Rows from block 4, named by matrix and row number. Rows with one number belong to one neuron. Each number is 500 + 25 x the weight over its row's rms, rounded and kept within 0 to 999. All counts start at 0. Numbers have three digits each. After the name is the row's rms in percent of the matrix's.
# gate: MLP gate (model.blocks.4.mlp.gate.weight, 576x192), inputs 156-191
# fc1: MLP up (model.blocks.4.mlp.fc1.weight, 576x192), inputs 156-191
# fc2: MLP down (model.blocks.4.mlp.fc2.weight, 192x576, transposed), outputs 156-191
gate.15 021:505494438465513520456566494524502493500539473512455535523523490501533478517541502502498518480481522508492512
gate.16 077:492484497505544497480488528529484489500476517487461479472513437521515524459487486493489492462498519480491468
gate.17 097:509490463516503456487506524481518472527502524508477552472483491494495525505458484484538487502538489475522482
gate.18 014:473484570489493540533478515446493492496491468526476529492493527472488475479480512515504522511496501511498486
gate.20 107:524464540493505448529448479527537460487491502478482516504434492535459505502486460488487507460545515486519522
gate.21 129:526525481482521456521506467506494454494549514523479519512520521468471505490515470501490526493516500481515505
gate.22 116:513476452509524489501465484492504448488484515475474488501532514462510490518514458520480498536500493456504485
gate.23 115:499463527471524494529475466479528472485511519489505522470541465506499511481483481468461544494496447497492520
gate.24 075:503496454477482511456506492501525447486515492500508530499484518505497518499454478530472460516476527482485503
gate.25 074:515476478507488493558495512514463491480493495456519514481489493531476507490483457490491517532516496473499498
gate.26 031:499498550514486528531472487514476510531456460474499440492501528510481505483486483454523490507518519510497506
gate.27 061:522470511537485509491563531530465503518497494473497509509539457508494487521492472494460502474486512545485524
gate.28 021:531496508526463512481500498482502497489487525488524494512496517487534490519509495456468472535519479476500459
gate.29 110:487500495547509491497539456467500486526516543469463550508529489472495512503453475495447503485506547493521474
gate.30 114:534480488516518491524539486512520483548497504467458532472536492519485507455487477504506542524502500513534522
gate.31 109:546441472469514483514473467530502491516525478506524558504493464532521502506516468496500472467472533494513513
gate.32 078:514491553466521511478479421528507480471523533481465520496451467506508519500493499484504495452504529478495505
gate.33 098:486507484487486491547456531473506491483493501452486536493468505530467501457461470477454474521543515520492478
gate.34 012:479494481489517516470475515512510520548477500492518487511537503491515497494451476499513513523474491492497530
gate.35 136:509465481520503490510484447464516458512524526495493542512475534491488509475493468490476463510515495493535463
gate.36 068:503498501488521503545514451442477473492494478481516495512518491502486460515538486540522501455480481524506493
gate.37 074:526487479478508463519526476492466470466506522508485474481515464499518512473506464523468489446515513483496495
gate.38 010:467472497476495519505516495445511480480517523503537547509508522517516488568473456509492510516517500490467509
gate.39 132:495496470496494478512514519456534491512538449474470501488505503517471464471511467518486492522488455521530498
gate.40 103:527486443456462491453539507513480483522529534505493553498479512463505492485450470499495513517545533467542475
gate.41 068:511511490481549474496550438484483474463526495523515517493537490520463507475515454504481500474505479527472499
gate.42 098:487509484475487448508461480472478494472542514512456531543502503496469505534528462513513528460472475504485487
gate.43 112:513515501489539459543446501500499460490489536479455469497535500468500502461473492513504518475483500484499502
gate.44 147:485524493534508480476530523480516499491482533511469507526483481487501490535489472474470465490497477502520482
gate.45 065:505504520504477481501497493533487494523531513555474496474534472526541521523460506514515550472511509500491482
gate.46 143:511536484526493473497473465475519476496519559428479533486544507483474516470501496514435498469502495490511458
gate.47 147:494515430529559484518515463475504484508504499481479507486499507534469501516533474480501477508518520488502469
gate.48 075:496467472519451501520479566500484525531475490497506472489485497495504501493460483444517482537533515516499483
gate.49 077:469449488504473510452505483496484512508497478497496521520496430553480502528480460492489506469537469520510522
gate.50 145:515489523527504469533477461534527466526571515501463512485535514528485523489501456515467479529534497514511539
gate.51 107:507465508522486456530466531529515471532476512443479514511509479543479491485462464499527518498483491489506539
gate.52 088:467496483455538482524469495459462495466523519494451472529507466550515500511508443563469496483488504478505516
gate.53 107:549495510442470466460523473460505489493521490498442495482511538477475508505519467505493486449556513516503471
gate.54 034:520481468501506502469566519484519475531557486523489530482540445501489526486540491489460527473498519499505462
gate.55 082:504472493475534505526474508503450523530525480508470486482488487529480495435541469521510526514526525493495508
gate.56 113:541472505521464469492512466555493475536546495509454505515476496535502510493486484476482523523513500491513520
gate.57 148:521490527505486439530519470519461513501540479483484540536505489555477514498483480519508517505536528485520435
gate.58 106:495522524521519509449507516467538511503481457471513497457472545529516502478504516463501507526497504495506514
gate.59 118:511478462501470485470492482493524494550524530446505521511498541509489480492526453519511547507528471494516516
gate.60 097:489460452468526522499523489476468496499508499467494487505502510537513480471505472499480503512475533503505500
gate.61 149:518557492491497455471509479490545478496541488502504531486525463509512514538500480523531483492512500487502469
gate.62 068:461491481519494476520486500474509463513504526442470495486510522475487512482489448512497516469511450526536524
gate.63 114:547473526545516505493528523553487479498517506462503500490528497500502502465497474497456498488529564471499493
gate.64 050:494523517486469498533451514493455532505505521474472493532487490483487474473465446477521474478521519517482487
gate.65 100:508509437534481499491502470470520509514482486475455454484502484513467511518542492470485474505480493536504462
gate.66 125:487464450494501506451477538479525503502490500479524483494490521548513457498464479547484506520534496497515514
gate.67 056:530511449516515483493524515527496483494491462476492474514531517503498499440515453493491500463455474493487523
gate.68 118:515465504517499496521508481497519508504487482466489501513517544526535499510494463477441469503483530499501484
gate.69 092:481485484486497467447496478508507453520540478509531523470523482522476514509509472541512481549513537526462502
gate.70 090:528470470477512502560530461519485474485513485497453517511499466508515504455498463546522531509503524475514526
gate.71 101:516522488487489486500535498557517494495488463474493503506475503562462523484489493504460479482502524490501478
gate.72 129:468485501536486514537489520518460491504468486481513505494489482507536482484464501484518497513505486502511452
gate.73 096:482474468489494472575475467488505466478530471527514505494539479488484440485510491533475494501495455519486529
gate.74 101:527469519520516506530470447530548495513473502502520535503518458545521532501501502491499483478448501504514484
gate.75 100:518527492495511468523502504553467489476528490523501515474553472502484509504449474551486496459516501516477500
gate.76 106:500524486483494489494461517468507490479533496486526524518478484505480468511512496516537518437505479522472487
gate.77 084:474547500493487450477485443435513486526509538485504514506507506475478535521528479553503475482526504485476437
gate.78 116:502501524519512494515496517505498484478488460462492511484500496530505506478475488515473484524534529504514499
gate.79 164:507478482507529491549546483522496510536530500498490517490522518510498511447535478502452486471494474500527506
gate.80 155:503484483561457456552517469530505493528517516531488545495515452485479543487480472512494478527511513448518464
gate.81 007:544509470511494494526500505566477512498487509552483501515515525499573498489482513512487521507462516500493513
gate.82 085:480500493538488476486490501547519500498475484418501486486460515531467513455471462480466466501520501502506492
gate.83 080:476524469528495470520523456437529473517513497514496559511510522505452494471495473504527541537498519497522495
gate.84 141:492535503518507495463507511484511491507501478451506571496514478516500527542459469554500514502499520470495495
gate.85 152:481508492487484510559504444495464499480502498529483531491507431572494499483488498532508494468489496519496472
gate.86 124:461524503518523506495505486494496490460486435485478491476470542578509469480483505520466495527552566494508504
gate.87 020:493495482534476514515518497545452509514527451533499524476536491501472487490502517483511497529508483492516456
gate.88 107:510521478503520475528491519523497491469485512494460491518519499506525507480487471507470478462435480488482498
gate.89 097:525485432480545478539476492467491483497498532504485473492511484487521521503560422501526467468488490512496489
gate.90 082:495473524482536502485463509480492485491473502471498508493465523477492496462462478482515503550505463482524514
gate.91 087:548474504524491509483500495536516475528482512499517476488492532511515513526508501497524467528526515492482522
gate.92 130:497478486493502481533475489516504451527509490478495517465509458499488543487521501553489493462490489521495503
gate.93 079:509470486499527482494459516472444486503452517470484439499515522490546485451512466455510463488500519506503490
gate.94 082:490516517534501495522511502498473489463486467490494480487498566506479488477454470495479514492506492514498501
gate.95 070:517517501526484486514501514499482519493475450461478496475510546469510498453494482470495486566506497489521499
gate.96 091:527465478528558478462494490504538469506518483485516519498458503514482509499501468462494491516508465502502506
gate.97 041:501472530521510499527459506519499496496462497449491439495496494465466506450511494476516507526471535449491498
gate.98 159:488488458522441473508535479555505507513493487491465500499494489485497488512462487471527475542523472493499465
gate.99 125:502536473514466478489523483503514480525527474455449553497531452500474522493494463524522517505506501495500452
gate.100 043:498470491487514502494516505489482477468493474542470456502472504473528495455532484507472480482492507516484500
gate.101 016:518511473481497520560503479525490482528457508503548494485513582505494490438485463496499509534547441472507538
gate.102 144:483491521509516442510475482504520456514511494495446523506492505543476495458476460502490505517511510491516520
gate.103 013:499447440521475526510543460490562483518513527495523547499486540492498492507469499496495506535490553484537531
gate.104 095:468476451524473487499510485461488517516506534493500505476552521475499467486568443510509470487514484482510488
gate.105 041:495445475500487505460507518492525483488469482454498477519464547574490492492505471488503492506499522500483500
gate.106 092:471479463530507513543496546489460506490481494518522468532499486548511450512537485518535497493516498460515500
gate.107 125:516475495512492474509482489450489456538508539512474535488551481492538529496502477503494501552513532475512462
gate.108 087:518494478496495475504503506489474491546483510496478517503516511523502512515544434540472497515493517513503515
gate.109 136:560499475476515498520465495509509474480490481489497491504525534484492495545510463523459521453519478503479509
gate.110 018:507503492518509509555551498482523474517506500485502502471520424474451532478507507514493502546492469454534515
gate.111 164:505508490511498454550421527478508491504471541451491478492540489466531486523508441496529468480505468546483494
gate.112 075:498531467470499477536430492429486490505480534498455497509511513482530476559513473505529505474473501494496492
gate.113 086:522549483499507488505499461541496492463498491485480463490456565535486533527515476476486494489491487499483447
gate.114 088:517496513486484497488466478475531486501506478478552517478509479532523508501554471504495518488462514504475492
gate.115 109:530488495474511492520497437501485458469499494486502539475531503493477507478517473501469468523507526512488487
gate.116 025:498446516469511511517484478481504470495469479486503452503507493477506501507503494514541520474500496492469558
gate.117 155:527475459467524478503509461514517450472549488482501570497517506503496534482490489512458470481491507505479515
gate.118 057:476453493473494485456486470515497516502473504484484472474479507484477484500520507461503495509501452512488523
gate.119 014:511475436542491528520531521520467511504493532495473529524465486480500490462501524466512514496504547506501513
fc1.15 020:502504506464520503522494489455494526491517487483534499488525510467487460475553485504495472580477451477497480
fc1.16 080:497510531502528499478501493496491505506446532468502477497505510487531499519518492500497464459520517519467518
fc1.17 093:492520509477480488469484469478550486536542471476487562486517514516446514503459488531490569557485500458511517
fc1.18 013:464444461463488509526519485470510490493528516495537525536485517515479511473495511514546494506498455537494535
fc1.20 106:487498562525525564481491506504485528512472469417481432460465491492509488490496543482481488495529478518515508
fc1.21 143:520501534486498464518480460513506495527514514518485499493513560459466503489497461476466494492516519528511518
fc1.22 127:466481488484499461517482519530517511525525547487519501471500528479448507466496457463533456477581465540504532
fc1.23 110:475533480475499518532505545529450547452480493523496489502490510484518473503513517484495519481498500515488506
fc1.24 060:468448496500476516513501477497492486503533511486524521509485456479504478526485511518542545533505514522495515
fc1.25 079:463563517524467491501469526523525480518496509477478492506480516475487481499488541492526497510522512506502469
fc1.26 037:485551450504480503494476528514463497503518501539504504496533492534497530546507513539509502497488486512445525
fc1.27 058:524520488512465541526485542514495497499504484454515504514536469492488517539501488501547496496469493488497467
fc1.28 022:457527482537493485528528525497455508511510489533487536539517466509527477496488501521472523434499500533490460
fc1.29 119:477564513518494479506521488478470509478513490520538491521519529497515498515486491527500490493484496524493478
fc1.30 113:525487492505463493493482510470498502511518514471509586499511492494447523491432500533451521524466492508530513
fc1.31 103:486505500508530508463474482560518492492516491546484504493490511497516489482525541515508467478504516525514484
fc1.32 071:490520491504493492453538494451522472471528472521469529480526508542462517526489494557453503558514462543498536
fc1.33 089:501554521488478461527465495468520488457518544504461469526503500505498502519530467469486473495505482494485488
fc1.34 010:499471569508478517514517511496494508500489511456534492492503484526466513531488449496499499519477526566526514
fc1.35 123:509483494451540511507482482477527503497472511495554507482526541470486504523530479460508494477514463480477504
fc1.36 067:528515539503520501510495497488494491497477527466506475464519492504544530533523502518498515513500505508483470
fc1.37 067:505520496527489487465542528543513501539526473485475508479536528505508527533478510505489514544546514451524466
fc1.38 010:530536511486519507496487493436478489470517429479488485495524536546511515504519477525508505526488484558488464
fc1.39 120:497521471508506487460519516462578453513529509517546530511527512487504472502520489505462513526491518468518493
fc1.40 105:525475495451501494545492475503489517462528477542506486494526546493480461482476487520458509449505500517479523
fc1.41 059:482501520523524492523482488462481528561497489446509521477527508496510458500500509525528520490514524467498540
fc1.42 113:510496511527534489541465493520503476495474582516498503512466508480505539526487477477501511503529477524498508
fc1.43 103:513469489516475494448516505502516484495482495477496525480458521529512501543495502492461508547559533541486482
fc1.44 155:490504502543509504455528515463479490462490512468508511482516510486532506544486476504492476496513542562504481
fc1.45 063:494538478472521490535468544513450503505494475510486446476509468498503489437522515498567494511509472527500502
fc1.46 131:470481518521505493532521487502547502480480515485513492514507495517491500503448491476446517507496510435517532
fc1.47 148:508527502459522491499523481457499495482502524504443525521520475477497517537540493532517475520492507517514479
fc1.48 067:516521528528522493547493488508481488525487501519509471499475548531473537517508485472477543529517546492517508
fc1.49 086:497530480548475509491480548526504500518473460435511484512485517511497500548475492507532537528533548492511480
fc1.50 150:484488488559477492500514522477547476505507463435534496512490526515447491463511504502476508547486521514503481
fc1.51 102:495490470517495466518519498523513495520521531525526524569525485521521513525482463504529492491453498482498509
fc1.52 097:482527483481508495509502468446528481522505567528490529519517511478502494461514531516488518494449502494511469
fc1.53 102:468431469519453484488508498507503501547515508498498543538457507517489516509476479481495506508507517498526483
fc1.54 033:483494512498491497533450498504483481458490536512508522495440497496463496514499517495505509538506443517489506
fc1.55 070:519468443511519546489528493480522495526499527491543500492495480534545498440531506474496493514532532509492507
fc1.56 099:503488491483482476498485529470484507492501506497495491505544534454503487490512497537489509552506504453508499
fc1.57 134:481491466531519534476501489509498495480497465476495519472523488501522496478488504507458478498477508432526507
fc1.58 130:486500533525508518505472487500479505498505500523503513508531439508491463530505521492523530471495472486485487
fc1.59 119:518495495486508512502513498496462510463527536498522517488523462500533521523546495511486462484533530516479493
fc1.60 101:484447520494513501468509469468504479526499492472537494481547505511553468490523482504474506543536507544470541
fc1.61 140:474513527517483479480507487452536470511520499490494503506547504497546443520512496529456480532504528516501484
fc1.62 069:479474471484483498494487496530484527484501517531488513481519474488514470503470516494513471449533530520471498
fc1.63 122:512432532507548517489493428504526477482512536509512476514464473506538510457527502453525483469498527457500494
fc1.64 048:515438492465513521493549503524490483501489524495493480498495488500507473507551488491488491526506437447542520
fc1.65 092:504530510520464483467497473515517510497557472491527523530492479539502486559517488514508481535490530496490449
fc1.66 140:540487542458517503511465496453484490482482506457514495509470516483494522525534500473493513506477531481487494
fc1.67 059:538460532459544497454542482509484499443497457513501456508446505496548488524527495515476475514551511517483518
fc1.68 131:481528496534544502459523518512516543469486499477528514479508514483511523470463511477476490470541498480497488
fc1.69 093:490494483490497511500485512492459472539507501486514463481465489534477519481502491539481500499504535511496508
fc1.70 090:495530493451509489508463499473523512540478484486516509491508499478466514500531496499487461542493496463501481
fc1.71 110:468474491515488502520513503550480506486465496508522470504478510549499545499452490486462431527545519480510491
fc1.72 140:523496532517502508524513532557498492525476491496517488510493505528419532491495510485495483496525510494501487
fc1.73 113:528520506528500518537461498493485491515504499507478443498479555477501527473508496475573519449463492489513483
fc1.74 105:517463538512496489501482500490545499514524497529512535476528471475511528561498497491528536439505528500501504
fc1.75 096:498517475545476496452516526526544495512504507493489518481542515513533485491481498512464513550526500473513498
fc1.76 125:470456479500521494517435503472489509496479557529524497519525478502551491520493481498489501490534485502477527
fc1.77 086:493508520499489500461532475524526485492527527487501502509487534505495478566481516523525475487501524484494504
fc1.78 111:493536495510486510514508487482488493477484507513528461491502543490534508495509500520497472500500502516483482
fc1.79 129:495502485471511503536539499472442494494543519555519500457530519503498486487520513517524514502528519516538543
fc1.80 151:501502496489480487458482482557480503522518453522508504485491537512491443524471525535498558504529521492486519
fc1.81 008:531473524513517476465524509585520505497483486501480516520460447532527491541507512484510503487519510510469538
fc1.82 082:541469461499545506466549461512516478481487471501495487502497470511531477470525494509453487491483497472506541
fc1.83 080:485528454511516528496479537506490536528491456506526467464521504500500474493509519491467508521485435480495498
fc1.84 117:488504525536519517468488517536533519485464476451509504505486495520505520491464488476460449498523515497489515
fc1.85 180:476495496502507526536534447467503501496491488493484532524451478522490508484498535487490514470493560481538496
fc1.86 167:502456525498518501474478479513539500545485507506556508498507476516490504555522507485551501452480508503504512
fc1.87 022:507466521514488493522502506490437509475509544479487503484497457485480477488502478469476487526493495484520479
fc1.88 127:519509529491503518564481501496492493515492495499477496495530493471508534483488506502523526465488505493500511
fc1.89 099:509563477480521513463469529529559509476510496492463489484509484532513530559516533534496508477460487501489530
fc1.90 086:457512520549492487490503488468465483480546533533467569480493521486505543492464509489527530529525479492520462
fc1.91 101:537508513490479500516496517515544513517446487452480478518468516476484494529474509460514461495520551461533494
fc1.92 156:470509502526458517488497506496487498495533488492487513502537527527489501460521488489495490500501550515474439
fc1.93 076:529483501476536515518540524550514499514490464509486474502463474483478491458529525511518513481490472486529541
fc1.94 075:490465495482509469492505486501488504508504526529527488494536477464533472542486496508496481453534499509497497
fc1.95 080:530489507480502498503553504549500489524485529517499520511467513531517556497474496495493497521478552486510515
fc1.96 075:518486514486473530464526518485548530492529443453523533508478493506500455486487507489495496527520499504531470
fc1.97 042:488544491473494496483531496489481524535485522533505472503539475487528502435542486486515480485474532463487466
fc1.98 182:535549479475512486535509511539509480453504494505550497503522533469491527482533477526516455459479508492450496
fc1.99 109:472514469484494509519492520487444525469490482494467500499511465488514479514514514507475467536451477459492487
fc1.100 043:520548565520472502496519525458496478491466490458521520483498544491505567542468505517476493500507525478478479
fc1.101 015:500488586503492513493564503511508503462500503466483564536511490543476525488478488485492502487508518508528466
fc1.102 137:514493486487472431517518485483479469494534511527485536569516489572494507538509401534490494516468549489498496
fc1.103 012:488509489516476526520434538466483494497481473472547500459492500516486474530475507488546497479465451500494519
fc1.104 102:506501519467489511537487438453461498451514474503524504456488494502513473464527510513484491495523504537459473
fc1.105 042:487493510490531514462478488497454513521481511491496458521490531447522488477516494469506499514480522466493531
fc1.106 101:476529497525483494533511510515478491495500519514503523515511489460465517486496496493501517545523506516492456
fc1.107 107:550489509541487493547472498573527487518484529485517490499470484468509550486453516423517486449479487532496507
fc1.108 081:499510471481477486484460504469524475513528491523504526462494486506539504513494509550548517495468518513485522
fc1.109 124:548545531485470503486480475480486494447510465489460548521490465499527522545480513538462536500470517509475468
fc1.110 015:525479523460514484478450478471501489507519507531500509486501532524470496541507501528484516540507458502491547
fc1.111 189:466481480498497504546511471488462490500481493493493503494533464505511487464505492516501499520502512489511451
fc1.112 071:458465515503514499527516450507479486496487481511503506491451522527492485471507510526488485510478507515494493
fc1.113 089:498502541507461491507492479512515500481502468533494506519524536476463483529522469491476464536509455491482462
fc1.114 082:502460551555473499509478519503562484507521503491522501471478500509479518468501515470473510476511506549494506
fc1.115 091:539517503467495546507500490497511524481451473526512506478491524515494545521540539524435551491505520473479471
fc1.116 022:497492491527504471494524481508507501523471480444545483488502500502526477497495502452510459529490531486487497
fc1.117 142:509540478525485494486517537505509517466512490518491503490529524514518512495496519514491503515505491531461491
fc1.118 072:557464512493514503469515470491481500452508538500474511518493490487546508493502494482479477493498511516503494
fc1.119 015:520513500487545514515471520527478490463461507474489497479511506519550499492473496525520526410468525508485510
fc2.15 014:498494502475504518526507486504462527487495489530496430470516516527521479460572531500523498495503471500501501
fc2.16 068:494515490529479502523501478501512496489499483494481487514493511488514482442496490489500495523515518457519496
fc2.17 078:528493489474508480460494532472535490510533498519486500487497529456492506487541491484507479465495462492510507
fc2.18 011:486510493479506511457502490446486503501493481504497528517452528428474500507491520526498569522519456518507483
fc2.20 114:507474514480468454509490536526533482524498499501527516508456521498453519471471474485504528529525494475478527
fc2.21 147:523477503525488496475536535524494528473514419486555497524501502466486494487490450505499483492508514498480494
fc2.22 155:532462506479522561553490475520486510473489480480540497485474493498490512474514509509516515524525521506509498
fc2.23 090:494530499505454523503530481490508490518532501543486542532524523506503494491484509549481496537467501506510507
fc2.24 061:478527495494465499491519461472515496514524496507512499510525518496488483520534510542507503516493504487468480
fc2.25 071:495505505448500475520452531478485506505502527544501458472536518412535525495537500503527513498528490484494498
fc2.26 041:500512437490517515490535481494477524455486535485499474495477495508454511478512503485477497501503463521522467
fc2.27 069:501504524523539504490478505520518483492477515471461492488481487509470491503487508497473466448518515519511538
fc2.28 017:483538468475501510486504472439513490505524512528497502505477535506500500518492482521507544503507401502497503
fc2.29 130:501490482512498491514500553508470509500488525510500487498519499515485514509471472499500523525501509494539500
fc2.30 090:502492549490488470475485518481515472501488475445505523480526489503500509511475498509480490467483524538500543
fc2.31 091:506521495456488490499499509467478480493521507542498449449545521458503544509540514514502521526522481545467467
fc2.32 070:522491455467463492517528524476495511503482487515521468521470493492499508453504454478498496540496482472503455
fc2.33 094:475523484478501519497523467477471512453520527522499509473489484454527475494513542497489510511521478517500483
fc2.34 009:528511515492498481485522474475530480521518402500487524512520511510523478455536495548496524491524527500501483
fc2.35 120:508447529520475532481498460495500505537488474465492513502501486492501497543502516502483508465495485497465497
fc2.36 067:486466452483522516476512481465486527509505498488450538480510490441489483477524489504514540463514429511518495
fc2.37 071:504504488507513485518463508513508455496466540455476529494508450498501499508489502512504484532520501511523462
fc2.38 007:505489511498496508541482494499498500482510519492499550510479493537463514550514522507512519466498447476511522
fc2.39 121:512520513514468516514489534491489523534544498535513524498465507489529516491486515493544506494495522488496494
fc2.40 096:505523538496506500487489470488513514492484479474507517520533479541551508513468515518503482519481534461505432
fc2.41 053:497495505506515505508482478530502491480555479502459530511466529489495498495503511521498468453528526476527486
fc2.42 109:477508497507484511506488506472525486537465526447497502514552475533497479514476504512479532469493514486492504
fc2.43 113:514480502478486503501495486494528462489468480471519478491528491481534504486525521483494467521487474500477477
fc2.44 140:509509507504508496533486503512541455519452532448505499518518494519517493485480504513475469477472548498502498
fc2.45 052:496516518480503460478494498489487496493559481533524502491471489473484507534487492502489492534537533514495461
fc2.46 139:505462463468548509534472496509482501521452521475499471508494446481523509495525515503518506494484480501527486
fc2.47 135:536467476514517508481529497550519530482498496477501471509446529473474469477511482476486506478499485474503529
fc2.48 073:500501508478513514503473527499493519484500550491519535459496482469490522569485499498528506496497460517513531
fc2.49 092:496517465516490495522463526488528496517486549494500502468519502479502500487493480510489507505507444501485503
fc2.50 138:499530479484472499541495540487480539533481512505525494494500512487505516492511508507520525503485479478464469
fc2.51 104:493508500496530526512466469478485473468515524488452503475529481453535486523547526527499493478493488528513486
fc2.52 095:497496434492498511479496541507483521513492514516518485524492514510503474545501475507541493452476486507493541
fc2.53 127:492524496498474494481455510486501471527505498545495521494520491495524509523464509503515516503506502510463484
fc2.54 029:498473532497489535479504468463474511500528498499480465529457505500540502481496535482493528525502548508521498
fc2.55 086:489487527501492486503497483507501518539498459469519476509493555538512493488498499482519532533492554492502516
fc2.56 114:473490453520513510509483550499507473507470502494457480505499487480525489439521498515510464504520500491531493
fc2.57 148:500526499496508512489458482496536446493507506506482529430512533473480518516499515550487528495514477570477510
fc2.58 151:543481522493498501487543448504527489481510427474524499531484497535505520458510492502465462504465512485484498
fc2.59 134:516481479495500515499536453514472555496509462477524481513499484527485490461521487483493486483494525487490478
fc2.60 087:496475486517503523503511442514506494484464460476510448518463558504518472519501501498508505480504492484490499
fc2.61 142:498493465524504489520467527497516487512491444513477465510516525512530493498502478521528497492502462496510516
fc2.62 072:483475485510508512510502475484502498467516450484504512501496507510544485483524517511485462487501500479516493
fc2.63 129:502497517550467499499502506530525533519502460482534533498486489549511486488469502469505527461504489479484511
fc2.64 053:520524591464508484469480500494503487502501489496499517508483513499517522559490508497504528445485507483468501
fc2.65 098:516472484550469500514494501474494493509477469479499518505550436503494515480498486520522499473497489465519455
fc2.66 126:499515528506519462500504477525504500528523482521471507506520493461527485502524515488491483479488526471467495
fc2.67 057:498469502486516533480523478522512496457474448480516418525488527505517502466506512507472478490490517495480503
fc2.68 117:516497492560507494538503539491517503490498515518487497515473509498488546477495461494474524525504477514519527
fc2.69 085:524495507519490515487517513526487533504492494502525510502507506450512503478477503469512492517491454529498477
fc2.70 081:495464478571522501463524509520505539552479522478477491499528472494549502492519501470516478488498515483510521
fc2.71 109:467519512552466498523444551517520505543481501481500493461530495482524508506467477510513515462536487528496509
fc2.72 143:486505554548495490514456506532492546516466505469486470474489534489486465497482500457484485477540504522485547
fc2.73 102:510502509514515462462505483497508480531491544499479533482505492480477519506515498475496539502528486493482486
fc2.74 116:487471469538501532493497492485484531483526499512496473425541485481523483512524528476475501523532474517524484
fc2.75 094:513498499450524502507498475458487487481490487466530520481512450529518513506535484506523526564509513488516480
fc2.76 147:475495482575497523498493531530509535544472484473513484494524489517520469469482495481487474456507506514491495
fc2.77 081:518498503468502489482474533449519478517457488478498416478522535527510494483530475553506509523495497492491517
fc2.78 094:477489501487533519500526513485473503468466537488495510464530451479479508523504543495488528531522485525521501
fc2.79 148:489540499543460508492511515564509526522467503453536509504487517502495513525454501463489470508493550498492494
fc2.80 143:503503467450536524493500474456511488495482505470494487474525498490508495477553526523509468551485479531483465
fc2.81 005:494502476494517547528502469510481470455481519489474495507507493476463514486493514525489501519476471519513486
fc2.82 068:477504523526489527501525479518485514472505471506528494522484466565488495510430532526491473524468561495497487
fc2.83 092:505447510472518512515490479533496526491479536505497517498464495508480497508489479486504516469531493507506536
fc2.84 115:501500499479508488548493483490493480498466534471476511478495496520465522470486494491496477530507514523531483
fc2.85 205:512508474480482503500518529485442502470517531520507503503549478480514489546513517535506485532474457530489478
fc2.86 155:536507474519487481456542526523551499493510463488520510560461537520475515443482469484471494516463508438498482
fc2.87 018:483476502499474505517495512517533521554481505484525496540492532451513496486473506490524518513494504475499499
fc2.88 130:501508502503530480467490515515522512495481525489507509489468569497459507491479468480473512523522509524509535
fc2.89 102:479493552463510491512454487476499486503474523497482451489453528506493493473483527472488533506494534500504527
fc2.90 076:531491480508490485525488514488529435493525486460488545488519502486470549543493467512489518511492504516511504
fc2.91 120:498496494475513491476500521475448505460519513541510475503511470505552493553532514514497531515481463520474508
fc2.92 149:490521462503500505495528452463499504525492493492477543514515483468494501512501490513472525527488491493502483
fc2.93 080:485518564522469491505467542487533505515500488508515488501462499511530497494446496479513520543508544511470545
fc2.94 083:515466481478515505474540463499506484505472479460521504550489517541500504454497499507467456524494530481524464
fc2.95 094:474485483520526527492482560498473517487486529493501503484515469487499480508506521511519527445503469521511532
fc2.96 064:503491486462490492551523523500512487573511513491523492532516494469508510481514487482540495549494502473492517
fc2.97 037:495493500527478498469523475514517523510515495504499529494494497529493518529472499490487461481512516524506467
fc2.98 143:517530473514442529497527537533476537532537534544503523509524485444494506545498501506528500512509460496482459
fc2.99 111:483456513547490503512518484532509507515494446491500502492490483553473458457495497491467474497507504518500531
fc2.100 041:506489503503539494485516524525484509487506510503492487503483452504531528547516505453493488502498522534500517
fc2.101 015:488508484520488489463483516477551464533510481499456506468516486501549495521489491517515503506470445536494499
fc2.102 185:494504472493507544481513446462490514492501482498493490493544492485540474540543558509500491507492480506525457
fc2.103 010:517508512496524482545487495501443514467491506486474455509463499531513532467548530477504524472530473551473466
fc2.104 092:513486516503485504462521472512530483491518442448509504499502552485471499466520498500451483487511541505516493
fc2.105 041:520487506491509488467499500494506514505480525488501471470529521399522531510512509478476491497473461482485506
fc2.106 103:469491487522512493511452537520514518511476537504493484460488541491476470485505505457492477453536452499508538
fc2.107 097:489511500564434510510444518517492530552512502500507491462518477457515450538495512488527459510513456539480494
fc2.108 093:493522480512515501501466504490536499581481514500499455467487542498523512460491509469515487499502486510508504
fc2.109 141:478547505502485504484545492469473511497514461520495493504542505535507523493488501515493538491471505492495474
fc2.110 011:493474464475490538503505465485488479508495450501496507520474518559511505460497477529486514520490499538508485
fc2.111 186:522502486506490484458536461529492516468536475492486554490496477454485521531503505498500472503507471512490466
fc2.112 073:509479485466541512482481498501465509449503499516494501495487491469500481500522496526523503508504462520502517
fc2.113 090:492474501538549535489493491524485512489468515451456487495468502481509493482486507502500547484508542495554517
fc2.114 073:507536554516495489507461518513479494469518528526498510475525508464509528571452518537526540492530536482497513
fc2.115 090:503482536489508500492484499504525461489480507516517489535465496510532525510477490487516501434477509505465511
fc2.116 021:506472476511517491526553469521486527487499539504516492491499454517541505493524515460478464498527560461519507
fc2.117 136:498534513506461493464505540462515503514500511511498490496493490475501539494484484518491492484527528518488462
fc2.118 076:466517458542444526531516537527486528566501483532500473512509535522510468494512505518532497492487511492496490
fc2.119 012:479523464473515529463510460509528523519504440461512530489500496507476474518505507517491473498493508494475478